A small sound classifier, trained from scratch: 6.92M parameters.
Rows from block 5, named by matrix and row number. Rows with one number belong to one attention dimension. Each number is 128 + 32 x the weight over its row's rms, rounded and kept within 0 to 255. All counts start at 0. Numbers have three digits each.
# v: attention value (model.blocks.5.attn.v.weight, 256x256), inputs 86-171
# proj: attention output (model.blocks.5.attn.proj.weight, 256x256, transposed), outputs 86-171
v.7:123124191132115149169096124139148098142163129156108146116138152036136119131123132111083055126186059160102162153139147124112121126119100153133125151094132091104166150133158107127188124079132138226130145129133116138131079142151126122173186143099141163113080124
proj.7:122125072103090071152160083106127116144126183187112179152096114198046128078131120114157140133140160109184089128091090115127104108169088116134105095162084121208069122143153095120141135186127131121140112095158140130159136140121226124146151096139138168135112146
v.8:176093154166141141106132141099118205132132126091101108179061182165100201109101145144145127108083162131117232140075147141117159125131141162111147077129151167164100145161139105153097136148124126125106173134151150184137127139133108059132114180146102090152170144
proj.8:135151136131096132141103125116157084190088130154177149151226103093121067209156159113101130155160107157109096145099110097123102133090121079120103143127113120100095098138132190105104141126144095205133116152101112109129159160144097160142085120121174186149119202
v.9:127087078135101118185134171187096108116108165079089135155130117118132089142157137121120075174133126125172119180175119203123119116123155120163093097167176122085082108095142194146138036080143209098099116107140139128138144114191152138109083066093122065114114118
proj.9:117138128084116093116113126128194178199118113111129157138130116110129156173165155156155137080125126102073186196079129051138205142124080122189102178122114121155145121090129080098131169094135135173109138151087197122117105114130112157123129143139088113167132133
v.10:136107120130103159115050132176109120056089097098109109169119138141178159169154049101123104130112118064125116087153131149112103125089010128165137150135151048128131083122149164067100123150163058149129143126091141134124068147129146162086152119096143163137069100
proj.10:075167140098111125104179120160184126140133151155131090143164112095067128062152148100092155069184116138134108154125174144135134118197179091131168062131060128128114143148141085139129140072174176108130170115218132085130130088124117121132100114087090102119066144
v.11:105154110158095121194135144163149187146197104128136193161199129152072085109123132066120110171172132204146066168129089162130143140109132157126116084143074143133145091067163136149113097126091096124153128165127132128127161108045167195080132116174141185127097136
proj.11:149107135150164112083077100115122179108135144107105081093138149129200116107156134135107133114118118058107167102133076114105130155170091048068121156173160138146102115109090146140210201214117138098133138139128131131108074178137090108147132132074045126168175133
v.12:132143107131078095200147104078150189189176161097098118162132152127107117133106130079062140095155129114131123219104092173129133116184125150168127154145109142124108150127141150125140128191090086110135155177144143130130136162066092098153066109107152146117090140
proj.12:159110129144214124064114142160100110116111122145124110068073145179105116113162115132078156138113162138141155059125196116156141093098129142078120135146150172079116090073141123141160132159120110088115083130138133175143110088178141118137110127148073110179110124
v.13:101096151171126067157173255131158127185160125094187115157115047127186100125120113131095092128122126143106106138144096122135101162123190116145133098128158073162110122133136204123120125114077132174157082118135130126124145127126142118129147151163137111122095129
proj.13:150153199121175130136088076123128109104074127113091115086157162109125094209121161179106144125124114103148108101116174094098166160133092169109139106108096146100169137113127147136094176110148085075126167105085134126126106108127132081141136179068117126128189092
v.14:120104144148148147061116094180114101141105108126110076114124185133071115135136157126124132096167137131057167194100122094125097096152106122115095138151181086181203211104159125116118109131109186173147098108180092132133099167128150106134106120140096148112142158
proj.14:164135107054138145153124148092149110136119126174109134178151127148140125111119108138146147111115173094217117131155123124107149104010137214096146114164067121124113065141185102128121211128140095082121160196135156121123155203159163105188174142128133124183124113
v.15:161165119118128141113097087108095168138115094129123113153074152157133152155105148140122100128155096091107210188152129144121153123199095169078126116155096169141137098168078131097105129067147133091038116092090117119127137197129142107181102138048131099114133096
proj.15:078122158146080151154133083128119091110139197132124084137233138100107179072160117064082117107137156109100092120078171098132103080122182120162184144125130081121171177185138173164137116154128103172162127154179141175114113127068151138068045086138120134126083161
v.16:117125120103158118096099118116119087112122126099118136161108130159166136129136107108177121199171159087144104105121136131111126081084132121091131169101113132132145126105120148117144174209174104102135067061126128084085122108163116176146127123138138108116138190
proj.16:136136149142160191197187098111107137156162116163136130123200113159100146132123084111124056115140120131106150230134127093155160130165204133168174134129155134110125048153130131169106079117113140145143117148129094132102105131117176178129125086155101117119164085
v.17:105129106103111152125154117123173117155073183074045146142130137115126117121157100089136093120123082098130111131150135135116120092127087102109093116129150121131125117137089066129093079155129101112132146111170179103096104132119118126153142146115114132112116152
proj.17:120096139130134088120077140141141137170154078145172149156107104113114142106126103180119184090132183126130140142077120062151136102130112188139118123149085153139087142121166152123126166161118089144114133117189140141127107092141129168094109135097106127078117119
v.18:157132055083141134083122201141153113129170163163131092129099103178133145117131102185174170114135133076139115113139120124130139124128121068202124097125091119141134102149127137158126176063128123202190148094122152058111080129152110092105170128096106062093140123
proj.18:139164135155093190175159102138056105130132103100134181127130177116144090105183124127073125127160193124178130088101156121141151136113146171182127088083092131117073120198139135130124110128134133124094082132136113176106142094144148129099137175097115129140194120
v.19:144153141141111128121128082141108117050111208091108147071157058159109122104104168123097142139129107104153108167128128121172199086154117118144103157138149105158116142122173083090111140168126164119140085110172142192112137113105121127149123180105119133093209132
proj.19:195127138140122088111123181135160147129136123129128111178106151063078139169149113128174104127113090142082122116158135126108102171040182094085106094152157139064200114120131167218131135166128138108090111132109143094092132179097097149146100088132128143157126155
v.20:149196167130106177111104133157096163153141111064141133148118130154155118157175186133128130099154189111151126123123127149094118110108123132128182131183109033136138181183143133191146178130140115078106113102180174151148172127094103071124096070136135156141145110
proj.20:139126155114121083128124114128173121065135108146176110116153077111109137094141094210155163119112042183078164161124141088157108133054126124129117117161187183124151098089135153168132182145097121109153140144124134104109032154136185146116125128102094142128139156
v.21:160133112114127133085085118077132136120133158157164098017143096166082153127176103115120139126089131131155120132167111052167138172157153083208116178147075176085157135138136073095141140149147097074148080122114147054127162110134108124177171124084110089119133128
proj.21:102129144161053119179131154131117130130164043071080112186130127115085127118125140137152083142130121121120142133171097203123096124080128154067200114128184135077118130141113152129089101132096156145091158055130126112128141119106151112123107118111139133135151147
v.22:119076134155156134117101119104080124090111131121120103093130135117067127197125135103082140122122181094163171167070141120137177117167123082114150158151124117169160143144165086161150131140176126146163096131127147191132233087172093118128112135085133139128179125
proj.22:122158120120101044147083148144153161154141181151124111099125113142174131127113110095109121132086090176091099061142181129151076150084122159168104124085132139075089098149096113163131116125128137108109126130113102077111099151125127082156086108142196126129067145
v.23:083125186136134128157162159134144088060139139121094135127160117147177190058104078165095073123111066086048107096132136101164087062166125087096120135124171108107109107069145121111126132119167188122105144160156131127097197153088134163117124143191083236080090094
proj.23:122118101131112118137143114096099134127129133127147119178113149073110135148168117051187184081161165099150161128166182142113185206128111162111152174131119121164122179147103121085152134129118079151142167069105134154137124135126144125118180130143150080183144146
v.24:120110212134072082119144151232138172204144101127124112076118142139106110086125176123135096125141128119153142116085087087056093187085070181122214122074139140106183124154115116157091164097143147095111152163163129098109156078122119129108164099105119155215099152
proj.24:151130088122130127103106086062187059080143171077119147098143108142100116134153123133113164130106128174139128128117133162128101156107169051078103158207181111177139164077121120102109115105139122150099136093054140171165147129146126144162105115127125112115156169
v.25:111121129125101125154089183105133065126080135028127195135125174140157143114109133138135160176104169170128121119123117086124109129161174126147128146152139138179110149149111150108130132197134091088094130128115115138137149186210110217145155128126146148112148117
proj.25:081107132078120105131152117208105154097175130204132101152097113139106095123157149160109119096140114093124110114150074175117126136142144145144100070061163097142154144111129149117132129100098139102142141099191075176107102127105140124165086122078188179168102126
v.26:127157091132107153128123126137166131089119104160154078178148128047161103144106098135113181143089112123144121170146084122142117080123138158144143107154141123071113026154092161092138094110157129103134138128180126150169117154107158113079126126144158128094078109
proj.26:128129151114126129078125056122095176123112155172104166097125131173126126144176107150155096021175129175113131112150171129173197098190101110120189131086110135161057159148129055116087119109133086148097059158141121142107169110131135144113176097112117141147127144
v.27:098133106133128114114135175109090116114161113092127083132174095207167173088126139093115091147197099108169141124119131141161138186103105091164122118140128137140099086125162020123105140114118112082185126179135139107116138133113078125130173112146200127140131114
proj.27:085199126125128097180150094131140111129055134100103076166104137118058069161124098111157141110074145116106094099128076119109127152138182143102172172134133117184133171150080164126067072153124107190101134104106109110127116123151133130129148179094114126111108209
v.28:093149107165133069086201114120179129126158160112138124106201095093108167165035131136118134131138130147144135133118166121190125118132130087125113170159110180135117186114097119085174138101107142109188107143097077137175162107136098120113158167122112137092156134
proj.28:127139143120123095144034142126084076125173147122120091112038156144131101129137125106125082081170109133153143100199080114021177130135173124105179088151150085112143071149146124117101067165185150107130120136117112143098111165113189111160125131128166106164109119
v.29:160180201140161152128119093145119124140165072147046127080173138192211136077138099128122119093128113093121130119117060152129123132181149145171104175074126135076154132142188140113138117091161135150155112047135115225091131129096102125063149113155129129122217127
proj.29:059115105157147106186196176113141103140112127099145128128119162141019135169074081093181148157140152130123134113126243047163133105125122142117170065166138114135097051101139123136091127116101132131123137178136134115140108097189118092131115170072106169204055106
v.30:055123112117120073074123133125141129108164129150139202151138113172102140138126130178122115169143082145184070104140127081121092190146152078121143206157107175133121133135130134144126125162128191106103136150114104128137146139114109181139171149140090098208106127
proj.30:137209072135116124157109127078164080132073127128108088166116156060130127100118129163145126136114179113132163087216127130137161077149154136116143124115100125128141134078147156140165100153119083143124161166173173121122120184162148136182070174106160139056184153
v.31:118159121142160179128127117123144113117133112085129171139120172170149125132087109114114108107131171127107116130126075152129117123128144094104125099071097090108112078170076146094140050143149104178056144121136108151145180123054121133108193131121121127096144127
proj.31:126143210147146125123143133111138153127143143213131051148047075110132140110110189115102134133123117093143083097169142132130142115156110135126148181113072133148101117123147120148163161121159069117142104200118111166067088112170094134141123195105124133130108101
v.32:074150116099136144028163190120170119158092074144203127143124044136159141127136182173115090150137135134100126122122132099094122142148115188222120151179138132123085098113151125108138129125172133098109129124092089111114165176125136057086122109126130137136126129
proj.32:204114147149150115172128107130135098078104107073072099143096138155127075066123088125162133046152095128099096126115125133141138132118142098094180117069134126144135151152072130114128165120068086156142098094155109105133139133127110113186140127159150153108108133
v.33:108131134119156117097131119113136100127124134091097103143143095139140168135143151022119128127133133116145127131131121136106169126105115123083129185198125144167122121125067161122111132149139075066153096095098179115081147129180131139132110120157156061186109097
proj.33:125205155126202140163135152109112113144129155141189159149140104094107109143134165159121121144114127106106116108156162133165111102132174141171146057103115089131164168219115141157136124130156185137126137123129116167126138125133161140145124135118053142082114145
v.34:094114151096135212128214122085084128136155093131131161130144116134184138147189076159127120095112134134120119165087066087161134085155111108137082115138099147146124122045180171143147170119064105202096140112157105118099159102121128124124085114123114184136102111
proj.34:118105177127196131165117163194102074090111145073122094148171134101151121151100183062138140136142046116169157124136152130123150138097111138133107111169139100154162127086134158082132137097114155130108117132096155170178008130156118128062168138164160125153149145
v.35:094111108095149136086118140142141140135077090133135081162074150162083105170125118147171105126100140117098180119102088121096112146132158166125156093100147123125148055126143122096131084168160110138027132079145162089139138118126112111187132139095136126136139147
proj.35:180153122155089163123128094090137133111125143129140118128141096120143107128085127105129146090147131175132141169132129138142135069127099116133140182076129095125079128137132158102115161078117094129217155198070130155154132125147173126134102099125128080127148213
v.36:170136118169167150095157119131065136137117109124063097116124092088123196095122130165132158112125094094107123107101151119136138126135124119157236127094182104129126101091144162119171138182125103150209141125191131142101096128143148104087156165136105134183144129
proj.36:134122106130106142155138147107108139090102063120140149168143117149092075128144076108150125123138101154095152098115172178132065119145133087057069132096102119139117125143149120119067146138167147129132099106100138107130190130110103125141151108113180134183062107
v.37:093224120130147118099121124154107149084196126116118144112073120171151126144128148123164135191112118097111135136139100100115160075130162192120135079125110115102129046181067115140127133079155198130137123126110157124142166148093110048152125106117117107206070151
proj.37:154084074129165129166137174083139055184101142144091096134158206070118076130120109143128154100203133140149135093178103092154143068181058058131126165132118100167078127131188131085160077187148111173162102115125107129110144105130120178144089113110052116097160140
v.38:125129088136110137167154170170083144132074098089102134159150116136125071122131155109103131090148153102158114046129096168160151120130106119127115136121135134126092116059142176129129133127127149118106136196073117152124134095163153151076073110127170122110055125
proj.38:136143109128153108110121089122127136162135181145107157132118139141098218155109125094074125137174090136155166180073213131120147168127143101142177173167126112123112137113127091139168087064186085120117117064067217091086117128141117127128185138137113142137119153
v.39:112137147052134138171181138153150127090105186163137120121150095125133094074138110173159113152083151117161123098145103072139155148132133066144116113146131120047103083118168126139077142091210193186120217167093176152090096120106133134138135135122127101115068144
proj.39:144121099142125132046101111089169120141135124099140182110123083116050123164150124114104122163128117130129189160140120167134077117156041116173124128121146148096117142174168111087135130151088094142099048124128133156143120049142114137147059143123122116095139163
v.40:157114099177202113133044054155089141102121092174125130104123180118097117124027072087123152123154128138154104124127125128131171160082102175156160129128172126156124143098141123097088092150175110151121074171150126124170113112139166083105164116083188151126168104
proj.40:132094125012073120124150121128135080104165129085168098116127094200131132185081130084095114123086143080147129101105169136173077144143112066095108116108084123136123123136078132173127112109135170078123115150121097067061132150125061170151141153133157128140124095
v.41:074145129206155158168131153173116185143096115113129127197074179122110148148198119122167070182124127114127092076146138094108112133118168102201119104145099152087131117121139146130115139146127165168144147148147093223191127152060170123139102130104148123103137166
proj.41:075103149134105097112093111053168133147115149132130099035202135140129137130146162133136179099102098141162098135113104192127098128130089128091113115134114103069117075116153153127081201170132103134122120130129101077095185084195090133110185162153078158133134113
v.42:110120086115202121102130113116126136122072091173127117163123160130108210138176072136115109113131130111138125111162128121048175142095138138140107111123111191120147149138079119126148125137187135181094096137082087141092158149145111143089128137179091079119210129
proj.42:119141117081069136131094119139135090160164134126121075125152125193085146129099184115141131113130125123103134138130123100157158142127127155098105119133133107109077141153127120211145147152101143106117148131187145097129117189103109172121170177099134145108113113